python train.py --model="image autoencoder" --horizontal_flip=false --bottleneck="plain" --encoder_activation="prelu" --encoder_drop_path=0.05 --encoder_kernel_size=3 --encoder_avg_pool_shortcut=true --loss="mse" --nesterov=true --orthogonalizer="newton_schulz_5" --batch_size=256
Rows from block 3 of the decoder of a small image autoencoder, named by matrix and row number. Rows with one number belong to one channel. Each number is 128 + 24 x the weight over its row's rms, rounded and kept within 0 to 255. All counts start at 0. Numbers have three digits each.
After each channel's rows are labels from the 100 images, of 14848, where the channel reaches its highest value: "top examples" is what is common among them. Only what is clearly more common there than usual is listed. The data: simulated grey scan slices of phantoms with and without marks.
# convs0: first 3x3 conv (decoder.decb.0.1.convs.0.weight, 128x128x3x3, each kernel summed), inputs 86-127
# convs1: second 3x3 conv (decoder.decb.0.1.convs.1.weight, 128x128x3x3, transposed, each kernel summed), outputs 86-127

convs0.109:153113110087140146112147133165111108090135121152123126149096125107114132127081143147154128150129159123141137122154157092155116
convs1.109:125146169132134130126094124093137123133090138178113114149137167146076198125144107105115129113169131102114121154131140133108164
top examples: chest

convs0.34:107118076124117109120172132132149126111082138154121143122135146129116145126136110130147085123122110129155112131099123121128107
convs1.34:130127172146155160146081134131076125145158117155089098132140096115092109135137135143106137144163120100107113137188126123132149
top examples: noisy

convs0.73:189132096118131142084135135137129169146094141121153108153112133125139124087134125128137128135141131105163163116089132130107132
convs1.73:078106159123139125132134117152116110133111135125097143112172070131164123111117150137138110094094119146069120100156162132165136
top examples: noisy; chest

convs0.56:190161119111094133093119112124137102109170128126142101094119137186146110126144123154133118115113139110081088149090120124118145
convs1.56:102078088174117149188135127115123139166124163198128137149137134117110149112131140119124126157097109125159139135120132123118157
top examples: head

convs0.103:187118119128126115085108130137141122112150110159127110135115139163109135130106115123129053128116170101091110139105137137088157
convs1.103:183123097119106145136106134120102141167095125144117134102104113111106119127103138103087104089124100148142132130150110106116101
top examples: head; noisy

convs0.99:124120089123115128113129125146142114148085153108118132132127126156095110050097139134119132128096137141124126108175122117147134
convs1.99:155145139115143130087141196107102140132126130156121136127138159102169116146129086095115108095123139111168093138116119100151104
top examples: finding: several spots

convs0.47:141091071129141122124142140188146102132086148159097132123145126125111085100155143138124084153068136102130113159097172160121155
convs1.47:117135134113114100121081147135103119102094097141136093120121124111096160124135059121129164134190145124121124140153088109151130
top examples: belly

convs0.126:178149124131122147155140140128144138112149139085124154108117102140150145126127138100141096138122133128118116145030134119182154
convs1.126:128128121094112107128162157140107118127126103104126069132139182144109055114118121136133149127174137153144109125156104118115119
top examples: chest

convs0.74:129117113132138144098151107150159125099157155144153150136116101143160116125116135157113159133119145128115116125113160086117113
convs1.74:097146181153142128146136120144129110083107131133166120107137098167134114163152138113118122147135129141103128148144119106176120
top examples: limb

convs0.97:035108125101140124114123123123129124090195140147114124125122137125097144171101125137123075131125134122141133124047102110145132
convs1.97:154129086131098128126171144144134105134137091133160131134120107129164075086139133126114121084125131133159113115099123136063131
top examples: several spots

convs0.38:117158120152125140138081102112119093147204112126121122139145116105173109158139104144097144118095113102131108129131121122185144
convs1.38:126097155130105149159183125139133138125082141146128164146146167150122201111110121114134150140118124107120155118146126140109136
top examples: head